config.toml
encoder_arch = "vit"
model = "model that answers yes/no questions on an image's attributes"
dataset = "pictures of board games with random positions, seen at a slant"
train_examples = 48750
image_size = 64
crop_scale_min = 0.8
horizontal_flip = true
translate = 0.06
color_jitter = 0.1
questions_per_image = 4
encoder_norm = "layernorm"
encoder_norm_position = "pre"
encoder_activation = "gelu"
encoder_mlp_ratio = 4
encoder_head_dim = 16
encoder_fused_qkv = false
encoder_bias = "none"
encoder_qk_norm = false
encoder_parallel_block = false
encoder_inner_norm = false
encoder_moe = "top_k"
encoder_num_experts = 16
encoder_moe_every = 2
encoder_expert_mlp_ratio = 0.25
encoder_experts_per_token = 1
encoder_shared_expert = false
encoder_patch_size = [4, 4]
encoder_conv_stem = false
encoder_layers = 16
encoder_width = 192
encoder_positions = "rope"
fusion = "cross_attention"
fusion_encoder_width = 256
fusion_encoder_layers = 12
fusion_encoder_norm = "layernorm_no_bias"
fusion_encoder_norm_position = "pre"
fusion_encoder_activation = "swiglu"
fusion_encoder_head_dim = 48
fusion_encoder_fused_qkv = true
fusion_encoder_bias = "all"
fusion_encoder_qk_norm = false
fusion_encoder_layer_scale_init = 1.0
fusion_encoder_parallel_block = false
fusion_encoder_moe = "soft"
fusion_encoder_drop_path = 0.05
fusion_encoder_num_experts = 16
fusion_encoder_moe_every = 1
fusion_encoder_expert_mlp_ratio = 0.5
fusion_encoder_slots_per_expert = 2
fusion_encoder_shared_expert = false
fusion_encoder_positions = "rope"
fusion_encoder_cross_attention_every = 2
residual_init = "zero_last"
optimizer = "adamw"
lr = 0.001
beta1 = 0.9
beta2 = 0.999
eps = 1e-08
grad_clip = 1.0
adaptive_grad_clip = 0.1
gradient_noise = 0.1
magnitude_pruning = 0.3
steps = 1900
batch_size = 64
epochs = 2.5
lr_schedule = "cosine"
final_lr_fraction = 0.1
warmup_steps = 190
weight_decay = 0.1
Rows from block 10 of the image encoder, named by matrix and row number. Each number is 50 + 10 x the weight over its row's rms, rounded and kept within 0 to 99. All counts start at 0. After the name is the row's rms in percent of the matrix's.
# proj: attention output (encoder.blocks.10.attn.proj.weight, 192x192), inputs 0-191
proj.85 106:51 39 64 61 50 37 82 70 42 25 61 50 30 46 60 52 58 50 50 34 41 60 39 61 65 50 61 50 62 56 63 48 50 41 50 53 47 50 43 50 50 40 62 51 44 48 50 50 50 50 35 52 50 50 55 50 48 50 50 50 50 39 67 41 36 50 50 42 32 66 59 59 60 43 50 33 57 50 50 50 50 51 44 56 46 69 49 50 50 48 46 50 47 54 49 53 52 49 50 50 67 63 57 73 60 50 56 50 49 50 29 33 38 50 38 41 59 49 58 56 50 50 51 50 66 50 53 52 36 57 50 50 50 55 50 50 48 50 57 69 70 59 45 55 66 47 50 50 50 50 50 50 42 43 52 50 50 44 62 50 70 50 39 85 21 36 71 51 38 50 49 47 70 51 81 70 50 50 27 52 49 62 58 60 51 53 73 50 42 50 39 50
proj.86 083:26 60 50 62 51 50 44 53 49 50 47 75 20 53 58 50 47 51 50 41 53 50 50 50 42 46 56 43 50 38 66 50 50 54 50 50 50 50 54 50 58 60 50 50 50 51 50 50 50 50 52 50 50 50 44 55 50 50 63 50 32 58 24 43 67 61 50 50 49 50 50 52 50 60 49 69 75 63 50 25 73 50 18 66 41 53 45 52 29 47 50 50 35 63 50 57 50 40 50 39 50 50 50 55 37 61 44 50 50 50 64 60 42 72 50 32 63 44 60 50 63 50 54 50 27 54 50 50 50 72 50 62 30 50 53 50 42 38 54 55 50 52 52 51 50 47 50 50 43 62 50 64 51 58 42 50 47 45 38 50 36 50 48 62 48 50 50 50 50 50 46 50 51 50 58 50 52 50 37 50 62 54 68 54 47 65 22 92 27 59 39 59
proj.87 092:23 82 46 75 50 35 70 50 41 50 50 58 50 53 73 47 32 48 41 36 50 59 60 46 27 50 50 36 50 50 50 50 43 50 50 50 52 53 52 45 44 50 50 42 50 43 50 31 50 70 45 52 50 50 35 59 50 50 48 51 50 57 53 50 54 50 97 50 12 74 40 74 14 50 50 50 50 50 50 47 46 72 55 50 50 50 50 50 48 48 63 50 41 48 42 50 50 50 38 55 63 40 50 50 50 54 50 50 36 50 30 37 53 50 26 57 50 48 48 50 69 50 39 44 59 50 50 50 60 44 50 36 50 50 59 48 50 64 50 61 34 50 50 50 47 43 52 50 46 50 50 54 50 50 49 61 46 50 50 50 50 51 50 58 50 50 50 48 50 49 50 42 53 45 40 54 48 48 23 50 36 52 57 72 50 50 53 49 50 50 50 57
proj.88 100:42 56 50 64 50 50 73 45 27 38 50 50 20 50 50 50 63 51 58 41 39 36 50 50 50 60 59 45 55 53 53 46 50 39 42 35 65 59 50 47 39 50 60 45 50 59 38 34 41 56 39 50 41 58 65 62 50 51 59 71 39 56 59 34 52 50 72 50 27 50 44 73 37 50 62 46 65 45 32 50 50 62 50 42 52 51 50 52 44 60 50 44 50 50 50 51 50 48 35 51 50 50 47 78 41 50 52 39 39 39 35 29 50 50 50 47 50 42 50 53 60 56 42 46 40 52 59 50 49 56 62 52 44 51 50 37 38 50 54 61 61 57 49 50 58 34 58 50 22 66 42 50 22 42 50 65 36 54 57 61 64 38 49 70 28 53 50 41 46 56 53 55 64 53 68 64 37 72 51 50 50 51 48 36 50 50 50 55 39 65 45 58
proj.89 078:57 50 50 57 50 36 50 39 50 29 50 50 11 50 45 57 50 50 49 55 51 30 49 71 39 42 50 51 48 47 50 44 50 45 50 50 48 50 50 44 50 47 50 36 46 74 50 42 50 62 50 50 54 45 60 50 50 42 71 50 50 46 45 50 66 50 77 50 18 60 50 79 27 51 42 54 58 32 50 50 33 60 50 50 43 50 50 50 35 50 54 50 50 54 52 55 50 50 50 51 55 63 50 63 38 54 44 34 25 49 24 49 36 64 50 38 57 43 35 34 50 46 46 56 50 61 52 54 50 50 59 59 45 50 40 50 48 25 32 37 39 50 50 72 26 36 57 54 39 44 39 50 50 44 50 58 50 53 51 64 50 51 50 50 50 67 54 50 65 52 50 50 47 61 49 50 46 58 39 50 50 54 63 58 40 50 50 82 43 50 44 41
proj.90 079:50 50 43 51 50 50 43 47 56 50 45 46 49 54 40 45 40 47 48 47 58 50 62 50 36 68 47 38 50 48 56 50 47 21 37 50 54 67 50 50 36 41 72 50 51 75 28 50 40 52 35 50 44 59 52 59 46 55 66 62 49 45 73 51 49 50 47 59 50 43 50 59 50 50 50 50 50 37 50 23 40 65 50 43 69 38 54 57 42 68 40 50 41 50 56 48 43 46 53 54 55 50 52 58 39 49 50 58 48 43 50 64 46 50 55 47 37 49 51 50 61 68 45 50 50 35 53 50 56 50 60 68 32 53 29 49 50 51 50 47 50 53 50 50 40 33 48 50 30 50 42 58 31 31 43 66 35 50 65 72 58 63 65 39 82 79 50 43 51 24 59 35 43 43 50 38 28 46 49 47 41 38 61 50 50 50 50 50 44 51 50 41
proj.91 110:26 68 50 50 50 34 50 50 29 20 44 68 50 50 47 50 60 34 66 47 56 30 16 72 82 63 56 50 69 73 35 58 48 68 49 50 28 34 50 35 49 50 50 54 53 55 57 50 54 50 48 53 46 57 50 50 41 50 50 53 50 40 30 42 46 63 62 54 42 46 26 50 41 55 45 61 49 61 50 44 57 54 49 70 48 35 41 46 57 54 69 50 60 49 49 50 47 47 49 50 65 41 37 50 37 40 71 40 24 57 45 35 67 47 48 54 53 56 50 52 50 50 50 45 40 50 61 50 55 42 39 43 50 54 44 51 50 64 50 53 57 64 50 54 46 41 50 50 50 50 50 42 50 48 39 38 52 46 52 51 47 52 37 46 50 25 50 60 50 51 50 62 50 50 41 54 50 59 55 50 65 54 50 73 50 50 54 50 57 45 50 44
proj.92 102:59 46 50 34 72 61 50 50 67 68 31 50 72 51 39 31 42 54 50 60 41 50 50 31 32 50 59 44 49 34 64 37 50 50 38 56 57 59 46 44 37 50 50 50 60 59 50 54 46 59 50 45 59 60 53 58 69 50 50 44 58 50 48 51 66 67 51 50 62 40 36 30 36 50 50 66 54 63 50 48 52 50 34 66 50 52 65 62 65 45 50 59 50 60 60 57 54 36 45 47 27 36 41 29 73 56 50 50 75 50 64 50 62 50 49 68 36 52 50 50 50 50 67 50 60 45 50 38 62 50 45 50 36 60 66 50 52 50 50 47 38 38 65 42 34 50 50 50 76 51 36 50 73 50 75 53 61 50 56 55 45 50 69 41 58 50 46 50 50 50 50 43 50 50 42 43 47 38 63 43 45 42 50 38 50 50 50 50 67 41 52 54
proj.93 080:50 50 50 50 50 62 50 21 68 63 37 50 50 96 50 32 50 29 50 54 65 72 50 37 53 56 50 43 39 50 40 50 51 46 54 57 41 45 45 50 56 51 50 55 52 50 53 53 33 59 52 55 43 50 39 45 48 43 50 59 27 46 50 50 50 50 50 46 85 21 37 21 50 41 32 56 16 57 50 50 50 59 68 50 50 59 65 50 41 58 40 58 48 39 54 50 51 50 51 48 50 47 50 55 40 42 32 66 50 50 55 64 50 57 70 42 43 50 51 50 42 44 45 43 58 44 57 50 60 57 50 55 60 50 33 49 70 50 41 37 41 42 49 50 50 53 50 47 64 55 50 47 50 51 49 50 45 50 50 58 50 67 69 31 61 52 33 57 67 42 44 50 50 50 50 42 48 50 50 55 56 50 38 47 50 43 40 50 50 41 57 44
proj.94 073:33 51 61 72 50 50 70 60 50 19 50 75 26 43 67 65 39 49 69 25 54 34 50 50 57 50 69 42 45 54 50 48 44 50 64 64 50 43 60 45 57 46 58 59 50 55 55 54 56 53 40 47 48 50 43 50 51 60 45 50 45 50 50 36 47 59 50 50 49 67 47 60 35 50 49 50 50 58 32 48 55 55 49 34 55 61 58 49 39 53 60 54 56 50 58 50 41 50 40 50 78 46 50 84 41 50 65 17 40 50 42 50 38 28 50 50 66 48 50 50 50 41 35 42 50 63 50 48 51 37 58 37 45 55 56 56 58 43 58 36 40 33 50 51 50 50 50 54 38 33 41 58 42 44 50 50 47 59 55 45 57 50 74 61 38 42 54 53 49 50 41 56 50 51 50 57 44 53 35 52 54 42 56 62 67 52 62 58 50 67 50 43
proj.95 119:55 47 47 28 50 55 23 47 59 72 38 35 83 50 27 40 43 43 41 46 45 70 59 37 36 50 55 41 37 42 50 42 42 57 47 50 54 59 55 50 41 42 59 43 54 41 41 59 50 61 43 40 48 61 32 55 53 50 50 51 51 44 50 31 67 50 47 49 50 40 33 39 50 50 50 50 50 50 67 50 54 50 50 42 45 50 61 50 47 60 50 59 50 55 63 50 71 41 50 64 24 50 71 50 50 37 67 86 50 58 50 50 50 45 50 50 55 47 45 72 50 50 51 38 50 50 53 52 61 51 50 36 42 54 50 50 63 53 58 44 37 42 55 50 54 45 60 48 51 50 37 44 42 50 53 50 50 57 60 55 50 64 50 27 73 63 22 37 50 32 46 50 42 49 32 34 35 41 50 54 44 48 53 41 40 50 43 47 50 62 50 45
proj.96 094:50 50 47 38 57 47 65 50 50 50 63 46 50 35 46 50 50 43 50 45 50 59 41 44 50 48 54 57 49 50 58 55 48 65 69 71 39 36 65 49 64 58 45 76 50 30 64 56 50 39 52 50 56 31 36 43 39 46 48 35 42 50 46 50 42 50 18 51 77 50 72 19 89 36 45 50 50 50 41 43 58 42 50 55 50 55 51 41 42 50 61 52 53 47 42 48 58 67 52 40 44 68 57 56 50 50 47 42 55 50 50 50 50 37 62 50 53 45 50 43 30 42 58 50 50 50 43 54 39 50 58 47 71 42 50 54 48 50 42 55 60 50 44 57 63 67 49 62 42 49 65 42 51 62 48 42 58 50 31 33 68 41 36 58 30 27 50 55 50 69 40 58 47 53 59 53 60 50 33 59 58 53 46 50 53 44 51 50 45 50 34 42
proj.97 072:61 50 50 42 50 32 61 67 67 50 39 45 43 50 25 35 44 50 80 27 53 70 45 49 50 47 65 43 50 64 19 50 50 62 70 65 38 50 71 45 59 51 53 56 50 39 50 50 50 50 41 48 71 50 37 50 44 50 27 43 50 50 50 52 50 50 34 50 63 50 56 35 65 48 43 50 52 36 50 74 56 50 58 38 55 36 67 48 29 50 55 52 50 56 50 50 57 50 50 54 30 44 54 52 50 54 50 55 56 49 59 50 50 40 50 46 50 50 52 50 40 50 68 50 31 42 50 46 50 44 49 48 57 50 47 72 50 74 50 50 68 51 58 50 77 62 50 64 50 36 50 47 47 60 28 38 54 50 35 42 50 66 32 50 47 49 49 43 50 36 54 50 37 50 49 50 50 50 72 58 34 50 50 61 50 33 50 56 45 55 50 50
proj.170 096:50 73 50 50 50 42 50 59 35 41 37 50 50 62 44 62 43 50 50 56 50 48 63 50 50 41 31 36 33 39 60 50 40 49 39 35 52 50 40 44 50 37 50 50 37 63 38 30 50 50 46 34 50 62 43 58 50 52 54 50 27 53 50 50 66 63 70 58 46 50 32 55 18 53 50 66 46 39 76 62 50 51 50 49 50 43 54 50 46 53 37 50 50 54 64 50 50 50 50 52 44 33 50 50 45 55 43 38 49 48 57 46 50 48 50 60 50 39 63 50 51 52 50 50 50 37 45 48 70 50 58 71 32 62 54 46 50 53 50 44 50 36 58 50 32 35 53 25 55 50 39 60 71 39 59 64 46 75 65 50 33 50 50 50 50 50 15 50 66 23 50 50 50 50 50 31 46 50 62 50 50 50 50 48 50 50 50 35 45 59 36 50
proj.171 119:56 35 44 31 66 60 38 50 69 61 53 19 74 50 34 36 41 50 41 53 50 52 50 55 44 36 50 61 41 53 45 45 50 64 70 70 50 36 62 50 63 63 31 68 52 33 70 55 55 43 64 44 62 42 40 35 43 43 39 42 50 49 41 63 50 50 23 47 50 36 50 28 58 50 41 54 50 34 50 55 41 37 48 67 43 50 50 38 51 41 57 47 58 52 40 54 50 54 61 42 37 47 39 37 53 42 49 75 50 59 58 59 50 50 50 48 50 50 50 60 38 39 56 46 54 55 46 60 50 44 34 49 60 46 58 57 58 50 48 42 50 52 43 49 44 66 52 50 66 50 59 47 68 50 63 34 68 60 35 43 39 50 41 27 50 45 50 71 50 56 43 61 32 50 50 40 62 44 51 55 57 54 50 51 49 43 52 40 64 40 57 51